A small class-conditioned spectrogram diffusion model, trained from scratch: soap at rate 0.0039, trained on chords played on synthesised instruments.
Rows from block 3 of a small class-conditioned spectrogram diffusion model, named by matrix and row number. Rows with one number belong to one neuron. Each number is 128 + 24 x the weight over its row's rms, rounded and kept within 0 to 255. All counts start at 0. Numbers have three digits each.
After each neuron's rows are labels from the 100 clips, of 14976 (inputs lightly noised), where the neuron reaches its highest value: "responds to" is what is common among them. Only what is clearly more common there than usual is listed. The data: chords played on synthesised instruments. In brackets: how many of the 100.
# fc1: MLP up (model.blocks.3.mlp.fc1.weight, 576x192), inputs 0-95
# fc2: MLP down (model.blocks.3.mlp.fc2.weight, 192x576, transposed), outputs 0-95

fc1.552:123139127107126121150146125190133128156113128155166132093117129130112084144153090131127113152118187145125125112164104128117125144123145168147097097101144126135093143169107101092143109122127158134138154108113152161165151102105110161134085140154148056173146151126145155137084141097114151199
fc2.552:158141148159128114158136134128117139079109121107126121157140148153130143146126192117144139114170104122138121139092124123087140119138128149116123129142143132118095149186166162119126125138142156127134088127109147129123143118136143130120087115134156173156073103103146096120171140155146225082
responds to: thin (high-pass) (70)

fc1.117:146108127169137124127109093157095123154118145096156137162150132144152115143126128117137092130127140126131178147081140180157156150131161122131148101106169142153141133090138124123143124076128148142122129105131146114142151126142135121128107208140150096166148107111152122110171128166160125104
fc2.117:116126128092147125105090166149117137103130101178123128099116128082134128102101148147127107131140117112111138103162091087192139127124100117130138152151122164096105105116132137121084112154143145138151134109151128144159155138110156112129117057117124134166128132155145117103103138072133121181
responds to: white noise (41); thin (high-pass) (34)

fc1.239:102182099109070133104085119155126141150122105101106075140123156144150129157139135129102126125083123102138137125155241123076119150147125152098096135149121112069135135118109125117135134174146129118105128140135131139126123133149136093111101142131174127125136137089134132129121165147056124150
fc2.239:146212159119078152109109107119139128100128135134108141100146159126158122109137122124118138167139118137140110124134129156137139117118133162135134137145119183129111147114124131126112141147122142137112133127140132165132122114141127138106111119136145126133128126122124148123121074122167100126
responds to: arpeggio (81)

fc1.534:119149078153116127074075091145108168147115135103139081124125131113132189135112093127095135108124124131134141140158105129123133143103086150139175105129120137154125140132130088111132143116126134110123102152114126130136145139143148099120136158098072152131112114126122135147163184083169122105
fc2.534:120111112147124132183149150130133130149094117133109111116094129144155114117127140125130135177109119177116112107166097153139149144164162140121133113097125124156130209141115098117129143128105140151146148134127096129144116149149158113118144147090128177131127124123082113135120149139145121132
responds to: clipping (88); text has "clipped" (88)

fc1.140:169148101137130143080082170145150161133108116110164166127124125136172117140108130119090118129117125135126169131132161134120134131133118132140115103100121138144127148136149143145141136117116106113098135083079125112139096125111124146095099072108103137123134123108131118097135107151152129128
fc2.140:101112125128170148105092111115134144133107127141157120146146131122178121093133127120110152125139132138165130142117112120171112128105118139109118126155150154141102139125092142134118096126096119138085160125098131156137111154115115132124126117119124145141133178146142127088082133113121145128
responds to: white noise (47); text has "thin" (39); clipping (34); text has "clipped" (34)

fc1.448:104133124145125166142121150124142147124097139130111129126128179072136126142153119138090121110098125148113131133112112100119174185101137202153179117074129145114113142151107150124093145122124148158141074132143179137124095133115128130115216120112107119109118068116131116145129167115131109112
fc2.448:162097122116099165121101133140142086133130127121078126104126155184123128103101103119142164154115144148100145149125134154140159086127122137129147097155119142128121173118165103112148141128122120087137159091199140105134147155171144142115205085142137129123141118140118151128106145120119137163
responds to: clipping (28); text has "clipped" (28)

fc1.249:180129141101137130105130158134127093108141137101153106111122081143115135149139149132116134116119158182149135120151109129154146139131043126104080123126134154143157138106121132152134154126103114129136132145097086128156089153124136154118137102123136130140164132159116104119153122134165131149
fc2.249:123047180117162122135094143131122132132155135160127147126117126144126134136133136128135130157099132152135132141146137115126143114142181143132131153105120152126086141124164100139125137121207136114110136143123072131150110113144094110149118088147117127136118100115148126117149139139104134129
responds to: quiet level (60); muffled (low-pass) (38)

fc1.466:155116108142140110104095129083119152089149110142115154087128128147135113164116137159137103159122082129146126161114144172127105132089146111141145115102129128160185127149146133115125173104143107169138124131157150145110149137105090177116128111139148128135148119117174113130123120106145109128
fc2.466:113077103135135126130080149096120111128129130150164161162133115128142132150133097097159117124131135189150145134139122112152161107147120119107130130135130118160105147161204113114118191123133092080147096111130156116143148119159135168150135155129129133145124203130139131108130136125123110134
responds to: marimba-like (27)

fc1.162:146129105122147126139139118130110165134147124141136189133149124125125155126153142132162139097065101151144103133152181165126112141167160128104134156119113095116104123131108141060119105119078189140152148169132141127131144110139117070131126149128125072123099138107090149143100111108063092133
fc2.162:124072112124144114149123081098104094163142131167155180138173130140076151089147129121145121160116123105136148128099146154149135138132126183130119142130149149145110131128182119186105133139139110166085133166131101130130128105123133071128112137139138083134119132127075134136158125123135135134
responds to: rumble (36)

fc1.300:124137127118120130144126127110143140155140158072120144186161109158139173132126117122149134135124149174145166115162075051139112121118095123108139110119123138086123138143143136112131132118133118126157140134081147157145180125141088158112073174139147121143121114094139104071157118083159147144
fc2.300:133150126126129119106166162111133099102135127159113145053099132107132114107111153139125155154117133140121122140093181209130099095132185124124135156113131132142136131099116125132120092130121124147166125164128141091123167122110141136128086068156159141126124121169114133093096127171128143106
responds to: muffled (low-pass) (42)

fc1.443:128141125162132124138108052160113140127148160105131116129147122111145119113104161177090104114112118130132123152085160117097125137113153145155137082150182127135092130148127119155099164166132105131144123116106119138139122112164077157154121136125116114057171164077150086123110128172142086097
fc2.443:138139116093122132115138187144121136103147081099120160089111117162131161148171114050157114116139099118147140109190120152103126138144148140132104160066129192116087125167119113119175146073120121128148134110089133140139117123101175115152123106125091137075110097153107184094151125090133136147
responds to: organ-like (27)

fc1.560:119135138150141155111131163085115149098109128158112111127110112124135127120115142183164145076142145134152132121107130111133186121182133174139103115085114106169178112184140067083111162164115155118181159142083115169130085131100138145091123110134130130122134155126131168134153136119104130139
fc2.560:099148110135115139108134135177138125115160106130119106109079104106132136119111134176180145165165128113107129118107142108127072113184137122121129126087161122197135138060120080169112103177128121123094109155178150171160170140114128128190140121113137141110135133106137175144155161107161136121
responds to: quiet level (63)

fc1.427:106133129084130120160157105152138143121109152112133119126126115190144114110123120138151138123147060157164129158133128130105156117119116127128158167129166128188051133083142124165094146168134143114117130128127171120130141164130117136154083137180107120167164121101168114145123108172141124202
fc2.427:101178123136123113135201146147103121137108088114137129139096126088119110132128170128153121106121197121160143117170146115114174146114164094112165151148124113106077125122111131142171119102125142163136129102127165132092148141156116110128073156126118147103128130118165134099123117094134119077
responds to: arpeggio (75); vibraphone-like (25)

fc1.452:145129128108169140119165124150105156090115122099152143116130103149092125112095119135120108153132129098106189122132103104124110083113129139121073136109102145139195103160129137140108123149137130101096128146140093135125123185118118118131119108101134145154149178128109137144153139131235064142
fc2.452:117095173116171119106140128120134097117144133130122111143156126080065156154099137129115122120102135119104123136143151126139138183125113145138129122143128162124147073111110125146102191131132123157134151133124060143131134110144134103179120119147115162136106137108129118117128113113071125135
responds to: muffled (low-pass) (33)

fc1.152:130127122128127101108112107104166130147134142132150125135150135097119122157071133136118096130171120150146135141130067140157137128108136125140116115162095094148133130133098095119104138175156137129118122116082134073169131107161101096119203189108106083111159135117137120113104126146170139072
fc2.152:137130123152129109125085172090135139100142107147123157099135134161112112101163147130134110117106149149153131101125168120153144115135138151156129145081126101082177097116168158152134141089153125147105138119090111181120127110085179166122201061121091106151120145124107145139150135104081138161
responds to: quiet level (64)

fc1.149:109141148124114205131150144128160140120121142118132121144104154117137111204091111106104089112125139103092166179143135109119087104101129121138161139120138136121149128124137091153102150148144125144138106128107139119138122133119130148145126100138097145121117159131101129126133124114104097143
fc2.149:113126104144123205145117115123084118124138146169137133107139148112107131161137116133151127130174129125140123141105124143113121116110142103131128090126147095144081093161131123131145122139096109116134170128098129140132121131113178157122141111109131106154123125117095155127089145128141106117
responds to: clipping (80); text has "clipped" (80); white noise (31); pink noise (26)

fc1.316:144131107119135165121132103140119157070128110111182088140128125138126087126166132125124140131154117125140112154124096123124104106114106121114130156118141137143164126125146138121110136156068115113102139130144144099083106173108156159097112144121154110128146130147090157164122048114110094130
fc2.316:067133152127118167096119111155117111124125127121126131119134132108137131192112133129105095098150153134129139109107127136099130156147095126129128182107153144130132148137101158172124113130163141164112130126136137130123116145138139173117132128103116134106125088137073125156126136120135093136
responds to: harpsichord-like (32); thin (high-pass) (31)

fc1.383:104140107137147149148128121130109128175138167102130143136113157103136160182139129106110162100076115154166171140148165093139162107137154152116132093131129147106128137123160117130168131103114118127112148138130169099139114159146106079136121084136110162100146143126165124116145187124168094127
fc2.383:166158132134147164145142135128149143121140144122141124146129135104124090127118117114136128142121119117162081124128148132147126134131138141121121111107147163154128150151119124105100131156128129124140115140119143125162116107121164111124112152103140148166124125129115156118143060119097117150
responds to: horn-like (30)

fc1.166:126138128139146138135135143139110135104153107090144135158127124124122128129160096169119120139100096127114120113171112164081153147088122138086154106186139125123210134195128141131158083145135156132106108130172127139114119122139096112123159119128137134129122148112151074102117117142130127101
fc2.166:114123139122141139155132114117132114125127172162135134078101121132123140121100156086137126128147147137127118160098164099086142127153141123110120143047120142094186107208125112144096115111131153109119137125180135110144100117104146140150125160104130111130141130124121174101141138109139126178
responds to: muffled (low-pass) (31)

fc1.305:143162127130128096139115157106118153146106131140143130099113101134099112132133149148139147102167136141093141139181161122140180141146149129141156115141155105138110126128117128141165147118106152106101131127129145149112136155137151121133119128150111154149141150131141154146131195158153109168
fc2.305:120102177083088119144137129122138153129144115085139139118118132113148154099117120115113133100135135135087103126159129096113124110141164083118116153159099105159149115112058135132133144098116172154163136128116089145102127138122095110151111099115129159130108100087179107130147156106134160088
responds to: clipping (81); text has "clipped" (81)

fc1.348:142101123125137139117111110133145128133124120162143132163128108132129122143172125123120117144106162113101187159155135114106116143141188146116186119137137189117123156136120151135130145156094170121129116147157153122155138162130142157124145136141151125155132160168143137142155131140119091151
fc2.348:089133199117173098131126130128145138140113126129114147127095087158135125130115112122098129084149113130106120122125162137102083146114135150131171148121093102128088120099108125092096143136146119093154145134139144136141151123144133106137128138121102114121153129133103123132116137148106080121
responds to: quiet level (64); electric piano-like (26)

fc1.9:115130106147126078163080106108138113129104125144152133115103085179155133140127152137128138120134115161139134116089117145146088137114103163085083112130134096117151116118074120134108127130081127145169097109139141122148107184120078142103119157080130163107116114143120139097123155098139195149
fc2.9:137161122137137096087132145125149145168109157135181113170121084061139145128153122115131112123081140101096113134132121140136149129139080107140113128142107110091110133137164099151157141136164122125069165156136114122111137170127114068091143096144149096144149134122096115133109151121135152144
responds to: horn-like (32)

fc1.179:143104155108080135114111131124116140131113150098137142156147129127154126111098144096126113127092128139151152118155162133158155156137159128140120144137157097142125099124127109146138117154105121153150117107115103138081124130128138112138121134122160124133142105117154155137133160124081131122
fc2.179:085121121133103148164110130111124110099130090123136105126135185125134125113117107134125126131142149112138121131105115121144096088112115124144120141153127134130132033121132136107142140125125106120122169143119084119126143142130126137135102097101096129114157089132121127118131094145177119138
responds to: minor-major 7th (26)

fc1.556:180181142146106058149147128151145103165135138110126152142108116135155132156147148124127115095117125153116126129134136137139136115134115148128137128129139110116149160132139101122139171135102100139149188143137100132137128149146127112115137071151116158123151115127139091137140150129122135138
fc2.556:150117131142114052146124109127142135122128111143136092127126083108114156186129109119108118145134156139133139123133135118118152109128122125110131128155128123140087247120125121129127162142161128169102141131117111086136130132145130098127143126125127116137113141127154138119136084123129105115
responds to: quiet level (67); muffled (low-pass) (30)

fc1.445:141131146152146140103148140112137131162144145135111161137113138142127144099136132119132098097101146168117161144101132137113125146148136163136162114138122124109114133140144079102154117120139107100157183120136119134142102191127100132098136077077121131110126071129105089107110119114141070109
fc2.445:160108057116124123110106147109110111123144131140110145121116110157126127104119121100085129140110120111167111111103123133149100109121143124131128109121123137108105044107152128135152153105121129146101138153128127125154138083125133145105127141146148089117146116157134143101118089167075101131
responds to: clipping (85); text has "clipped" (85)

fc1.173:157134115107144119082113155135151209087123112109077038101118131068177123103134126125088104121145125110118137119155093112133138046119120156109119154112121119137139120130128124129109132111147121150121119128158135120078127181132151175143139115136145170119154144102082124141150129131123105120
fc2.173:096118146121132120134138115135131035109120134137132162116113130148179150156140128105147133162101093126138154139153138133126131229125111164104072155128118139155144120125178139153122123143133104078134121163132122133130118113141149109116132138130127081105109145116091131105115122127163126141
responds to: square lead (33)

fc1.187:133127137099101114146175131119143129167123122141120118161122107143126097134117136095116132156052141104149150130130116132148140136159154135114143098100143123178109147150120093135169134148125162115096142168124127112139104134114133102082116125119080162144113151153121122141115168119142161082
fc2.187:088094157119145108127137133112123097090141123118152114134140175100178169153130133126135128179145130116142125140144115131126148134116101162137108155128110116124136149134082130159111151118140133166122113104127108125101112097124098122115124152114126153130144180132103138134136145124140107143
responds to: harpsichord-like (39); thin (high-pass) (38); instrument: organ-like (25)

fc1.574:127138158100132127187186124145107149166128124125142128160130117114154152106119145136156130153146144164141164133138160110132198104143181145155204126153083146107146152132142127124150170138151110130154156133108146096153126137112158076114123116145120110141155136123134139150148106137095082106
fc2.574:116170124117128074087132119151158129118156133089141097139093119105140106115125136108156127048098145104120134105124155110157138126165132149119124136130113124122181146124097121138119103128129152143126154095116136137138147130097113071114118154150124171141118160097144115135115111117168134111
responds to: thin (high-pass) (39); harpsichord-like (33)

fc1.112:132116098143136152130113114141111165133171157120159164113097136156152137128143141145154119089117128132083093083120096131141140147115160158125134135090147137186120131116109082110087103133121120119124155140130131135124154137111120175110092142170138124130118108104139166160124122106087119108
fc2.112:136152108133152121162103155096062136111159106128124112132194161092130124145099120131111109094149123140117123182139152138156111160123151126096144137132169132073129099101146178145190142113139113112128121109131167117119136123137139107147100135161125093119114140148127113150147105148137156162
responds to: white noise (25)

fc1.341:127124130115132112131135153162117137142172171137102121094153115103132090122144110184142049121107123087172170077167148086144140132152133107148134132177166107093102131114146108129129144106129097119134123093132107155116114120150157108115119100078104158124183093129128133114123106102115106132
fc2.341:113159125140145135098157089157094113105145075089181121191122132164136160122112147079101076133132149079193163155111123153129120140102124150126134138072141114145121106126112125113121120155132109122146125155146135119156112103093095117117119142062115119118099153095131095099128131157145143115
responds to: clipping (25); text has "clipped" (25)

fc1.512:172157153138140135185129126108112094085085135166143178113100069119134146172142073117125158107099083102105141134119119135130124130120146072084155120128147141110167119161177125145133141127133110070158141183109114111091136140119111081124114111133149156119167136117116137141096108085123059121
fc2.512:129080120131144177108118141140137097111093114111106143137102096135146132175095144152131113129127149152144089113136131116134085137128126119126126141131136140123095125146076151127129139120112128232120121111152092129147110150133134139111104138130139142155128127136135117150142158126153067123
responds to: muffled (low-pass) (32)

fc1.297:132119112081144121134154116158144130150151132131111136091154156143114196128119116122127139127108118129174157122054147136093167109107092139114162151123142174150106124175171152141145130132131128110088098136134128113099174140119099098121128157154126119184139102083128133182117129128162095173
fc2.297:126115105134131123145140138148082118070136099137201132171119143130151114143097135142160149130157162126191161124211133151113115112119161121118144122155136145090159126133090088142125105158124111134112119151159133127160154133151119167108096106159166136165124150154111115175130145105119134079
responds to: organ-like (29); muffled (low-pass) (29)

fc1.132:133142129140145122092125140152122109120187121105140164089120104135134126160116149119108168133130120175121157169143113171126195110160110120121135141135139100094081130178140107120138162125121098143127109135114107151153117118110102131131102145133130150137093082132141161145111105101137115113
fc2.132:115175117103144125147132129147130132133186128135116126157148128072132131130117112144131159146141122163127172101131170096124194138098147123126142128130117131136093103154100157126148125139122079114125135113121140112105138170167108147100121131124108115150165197122151104126175150148097109139
responds to: white noise (59); thin (high-pass) (39)

fc1.74:130114124133128120132178146144151106099136145161129153138106095157148122103120161135089133110143132165051132096195170133143121119103088133147138148126082135175137130126112131133123149169108137127086134108140154125128167123156120127086178188136126132114121080106116108125146138139193125092
fc2.74:120121121163109108155122152168120139126143122099095107118144101092167141138139077145180128107147146178083141179071099132128131129178123161133126085139091128081126142134155126123152136109137144122139125122125146109126179103086080172127152123118133126125130153107142149139122098071136135162
responds to: harpsichord-like (26)

fc1.423:161118142147055185147085161123130108114126146091145171107117118135204112085131111141128131150142145122087116135104122125123133139081111116105118055129110121118154136148152113120132134118126107122145107148111132121117140141113093118114132126127147125103152119105165127130109111109171188116
fc2.423:106097104117057177122099139136120146157129132135108160120139154119191129100133090130113155116133128134106136129133120139158117101117120143139121118133147074129118175121069104131124152102098122144121163124150156109129145123114089120140114093158139139136113127129153104136117128125154142131
responds to: organ-like (26)

fc1.424:124122117144125105055053140152114130118121138115104152125140198138136121096127152128093123129160144118151147117149101090151125135120111205107100121121117118147150156137110152143113132131088142119106146127125141127213152126113115143150123118120174120154156140106106137134144113140128166100
fc2.424:133153179132171079103094122143126161150113132133119158119115212132149121086131128114138161125145118125134110128137141122143141104142120146125054115139134160110112183134156146127128136110160117134144119144128150118125133151119123143139112132141119134131095172131086138151143117138110170120
responds to: horn-like (26)

fc1.459:126145116129121131112100137123126122139115135144154132179140140138131129143126107089119138161131178144134163124113111148158146160090124099092166130165130145125099127112112126127094135140105107133109139139120162042093198131089141097158187138108122109137159088134099074117104127146169077097
fc2.459:075126141149138143125093117137148103159111134108112143117113150135139126124113180162137126101193090133132108177104168107159085114172121116111143111109174120154127110122132141133154133148171138109127121151130169182178175138115128133190167092117085145142103151134140181125155138101088078157
responds to: organ-like (31)

fc1.60:132069134106164093152152123100132123134108117125136089150126109126152103117125097113124142149116151103091111129096158138131123118093127129157127099157115110158147138106152102133087122148122132137134139113103142136087128163122133092127170130151130116106144137141123104148144141127070096120
fc2.60:096161152124154079130126114126110118100134124131173121148124109092135137160114135135103100157111103121076118144153121111166115124118083144155137127155113119139111168116097125126135137136123134076125087117124150109134120089131167120153156106125102101103136115120140149136117135119187073142
responds to: clipping (57); text has "clipped" (57); minor (27)

fc1.48:121122137126117111121128107150098154131117117126121146143103155138126145134103158115113146150134114161128133121146113116175132136188155140145158109134152152128135118156113132146149179148119120121127141094150118131161154153160173067167152124167135134135171128132104120164161082189156081105
fc2.48:108122112135142175109154124134139142124137112147122108155114102139113143141107142112112134118136117124127133134158147119127098136121148129131085143147130151154143100119118156101119128122133131076135143148129087115138147198137129097121143147119093116150109134127089119135140149141116099117
responds to: square lead (31)

fc1.201:139129118159132153116146144161074111166130123140094126160145135069137137142177125121147144123116173119136141129161135104101127092112119131142120140160102173100162128147150147127145111140125122106119121104123121144120125109096154097118122120131116156157090161165085111125120081121096132159
fc2.201:138062120112112157121134132144096139111111136108161112142142145115161121134088124149101138130123122109108125147137124133101136171132131132142112114110098112121152139151113122133113128122106124179156140121119109111123154129153135159142129145112105123127182078108066129107140183137155132083
responds to: rumble (28); minor 7th (27)

fc1.421:125139139101059156101115121154117132152120145103138152131100080137091126126155115136104128139144121150127176115113126113113125088129128138111094110172109111096141114177155135132145142107149099129127149142126152107068113165075149156110149094140126123130109139126146105128111132130077107162
fc2.421:129150159121080135140123128110135066119148115132133120142170046128072124094133148129127164116137123105143138141110142147118130146103111173115106126132141117115099105129093125134117131149073126116110121118118155146121150143143099102134099081134150148133124151138170128148131120124145122107
responds to: sus4 (32)

fc1.307:162100097110095157105141117130131084127131108115135080139111099106177114168105107121099107098113129081134150102153114102115104058145104099110105186116118129115109091101091115139108131135072134122126189139116182118151133142148135129144124135132130164138112128117133104135137087123121088108
fc2.307:108109134123120180142107122130151142146119130113116127117127120120206122129129121113122083140126110109175122124145135121126120189147127134122113127136134125157112083130183144116126089119166129121115053144127182147115120157130141170121136127115139134098127115131108120145131148103148143138
responds to: square lead (26)

fc1.4:110165101116142112127117159111119122156129129105170114116112117107173138109142134137138151129110125127116142125131133125139161154120094062118091134134122123115129102124155119135136131116111134133084119162142137134169134129127148110176169133137128066126154147088135137141148116163121157121
fc2.4:190164182130140084145163108142116165096138125128120141138097072177185109131118129146114124119129135127120156136139134138131141058145173122112091119105138143126135085124118139115118126122152132139133153105125149110127119127123094143143162128132111143127109111111131133129116113133119165130
responds to: vibraphone-like (28)

fc1.403:123141157153136121169126097136094094162147119150185190144146113167130151072129111134178123132133127117115117127096117143127145168180143111146127086120125094144132125147152159107128116129091130107166101111103136148195132121137113096131128166154096097140085123168144119140129115137168123155
fc2.403:186152074143109104145124120140117255145127132106162095112123118187138134126096110131119126120159137117132128138102115139118140107098148124124132090117126104132138114134077116093142108136099129179126163132125130128171128096127136119125132104169129162129142122110122119136134134121073122139
responds to: muffled (low-pass) (30)

fc1.279:121129131143128127146153105134099122091160098112130121145100114145125174115129171125119096115121212153190149129149173081095166121125150124109130138106136144109119128123136099144121118105125090127143117129108119178119134112174084120172145126194144118088173084111141177160127126178149100048
fc2.279:116122126083102118140129148137103146129154165141124116125130145115123085115138079112119123101129064127180153114090134155088153136139131126101133132137126152129116139130128163139130102155131078127168149107085140088166104133100172101145129169190113152120123165127104095122137128083152136237
responds to: muffled (low-pass) (31)

fc1.107:127094105122136162089124125133146173127154157099099125126119112121142131139130111102132159070112109121139113104158133132123116119118142109131131156127115146130123118145188117136120152114108148158127122133150161104126155132142127143103144154139186106101139119148129168139140092134110128093
fc2.107:084164048153050169120116147128107085154114126141121141127117081131124126118153113148163096135075129159135153130126128133107153115109132107105091144107104107121140127113128122095141116143125109120139152142128143116110111092116125145109162124119138124115130153136118125127120133117164161146
responds to: sus4 (27)

fc1.490:109128096145206074116089090133079154132122117118135162102122106141103128136126109104102118108106105117118180104150127141098119110153154150123113111119145109139133098139132122141127139134134103127158118124096141143129127136128140093117090145111110163116123146127130121121151143100135119105
fc2.490:101128184115205066114095133139144134134129122124144117143112130141146152132123124117137147182112123137108127126144123118139168163138105116117160130131115142114092095144113100127127140123129116116110116142124150140141137102151110134126108134129122124135126143137132102139163130134088130138
responds to: minor-major 7th (33)

fc1.323:125130126126111132160078123200122121135156122124118118121133141148143139167125187142135129138144132157083144124114101150097087174083139121151166120144116100110103132104159136163123123122133162151098132108182123118120121158159116102105116101129126100118147142177139140095144146087139104117
fc2.323:124121130146115139097125094154079132116171108117184126149112136119138122115132055119147139115130120137111099156151160122133099108152107130139147127083144111173103084095125100156133118145119132129134118128177114164101155145095129135131127152137131108132130156061122151098107144185104138152
responds to: marimba-like (39)

fc1.380:134120126135057064127176169136129147093126127124096088127143166147182138131101140152139113138124154140153136124128140143137145113152077179144118110119114129140113131112074160141147141128104122152106139100125146136161084119124139150126171121127120111119149090125150135144166177148146170145
fc2.380:081105165132113064108130128128151121135115107138125101117131152147203126094143141095141124142149137129151130156159128107134115141110196159121151108130146128139162139129210117156124124125164126112139127102129119139153136174111137118123155140139122114115123138126145148153103123132170108132
responds to: plucked string-like (28)

fc1.10:132105132163127112121113147115104126117163141153159136178133131128141149108134154093076142132126111113144130080114146151141147117063132135102111132078106109133102125114116073114112126159128164127157126110128133105165163121114128140093149127125122138135098149069119151140151110113113123150
fc2.10:118118124110111130139144147116118113179139123098109165089110146103142119116149106173142154133104173107147100164142138123118120115183101154100114078188121133114114113145129158130111138088146192120165127141148142160098148106122115113105136146130159118138182115170133097136059132128100117111
responds to: power chord (29); square lead (25)

fc1.67:149120106100135133142134142137124088156136124077139143189155126187142105144136123124102101150132121137176174103098124176136151098119146115149127115132150093130130117141138150149128142145123108142144131159118140141128129118102120097127183111091102107125099152123120148182113106114124144153
fc2.67:120110130155121120098131116166095170120148141137117128091122151064123163128146137129156113136146155096179130142133141094132149146108094134118110142169123085114125142154111145120105130097142115101136155112093145081141137133127134176137142105129082152130166108137134105156164150185145123119
responds to: vibraphone-like (34); white noise (33)

fc1.310:228219168147162180081121120186122156107104146133163167136104161134132177150111136122157075121118147128141132154114127140134101187135135098143133108101133101152157112110118132142122158112129128133169147164102127137131123097135084118107117074107148137131143125149128117128150144142152124135
fc2.310:000255048133210236118119140150124123116152119130123117115117125127110131125129126142122133122129133118120125122131111119123114140116137136143117125132107139129129132140129138133125144129124132086142112129143117129138125117114145117136129095125143139129123132124132126127148109142111120122
responds to: white noise (40); organ-like (27)

fc1.299:124128122118143149119120131145150124140124125142132168139105136100138124160147156166130119129111131150114087158062119103124106135058131137145113149116172155179130133105115119126076169086120113118095117148159126161138122121111139139099216138145198143120110151074127117160116131143124129137
fc2.299:143137136150147126159152119148128116111161117086137103128128118115136141133138074138115134139153132170156133104166144175077095146187141141135120099126173157072128106121127121121122151185119108131132124126139116076138136178109136144134164105145192090103160098178121141129155121117192114111
responds to: rumble (29)

fc1.7:138118125127134146126105103137158126193122191150148132121101113119143103129113114117111167125135113140078123174135118140106135110110155144142120127092114127154132138167133139168107117163086086121132136124119133082119096113152128134165109093129133145072127147150121112120193143090151143063
fc2.7:093098104102139141127154149155152100101155118096092150121136114072128129103102145120129146152132154125131145127123095114129123134152111167133180140134147094127118136153107099122125117116147097139121089164128155163150087129126094108174127142110108114088137119133144113130108140135071189164
responds to: horn-like (36)

fc1.469:133124100148191114143153113129161079162136117158136147149143084118150121139154113139134109166149129129067142113112115118130131071130117110147091104126092109125123111118155120131138120130120113140116096113116116105154103172123170142130131102127120120127138111142126106131097134138149107136
fc2.469:105108163126169109111160146136118128116129115112135136116118077109174127130141142143122135107142134128112112133123116108086134175144106152143080117125112119129116106128118123145130120124159116137133182126139109137130099126128128150165106126110146128108128103118129121152152156135112118107
responds to: add9 (26)

fc1.264:119146118126128133140121155134081162137108098141100120155148050140127132142134119160081149124124151142161155189141090115121107107161115096107177113143135150136116133119093105081132146126094122143129175120190133103162136122108120108104124115070165111112161131144113127122090132139133124124
fc2.264:107096070133149100106082124128129137150141112120116153109145218089111174111137115106108130128128128126106108134134095117081108132122159132124097147132141095123120148086159125138102114141120137131101181103134116115166115131127118128126124134135105099126163103163110094136130142154129129124
responds to: harpsichord-like (32)

fc1.52:151115134120128098174099147144128101087131123108129143118152121107088134211116120169118146137124119138092148134130125138141137191116094101090122120115149155147140132137165140141141150139100117123146128114134131138108115000127115165138137126159127173117131136134138147121159132128135170119
fc2.52:123095144138166106131142133121112144135130115149141113133162149151096139104156138139122118162155159133138132125136138145128147075138128086168178135107172102119097149130068118134132129135087129133096148131116128150150123178144115140125134096128090116138157136134128150130104117116116199109
responds to: vibraphone-like (32); thin (high-pass) (32); instrument: square lead (26)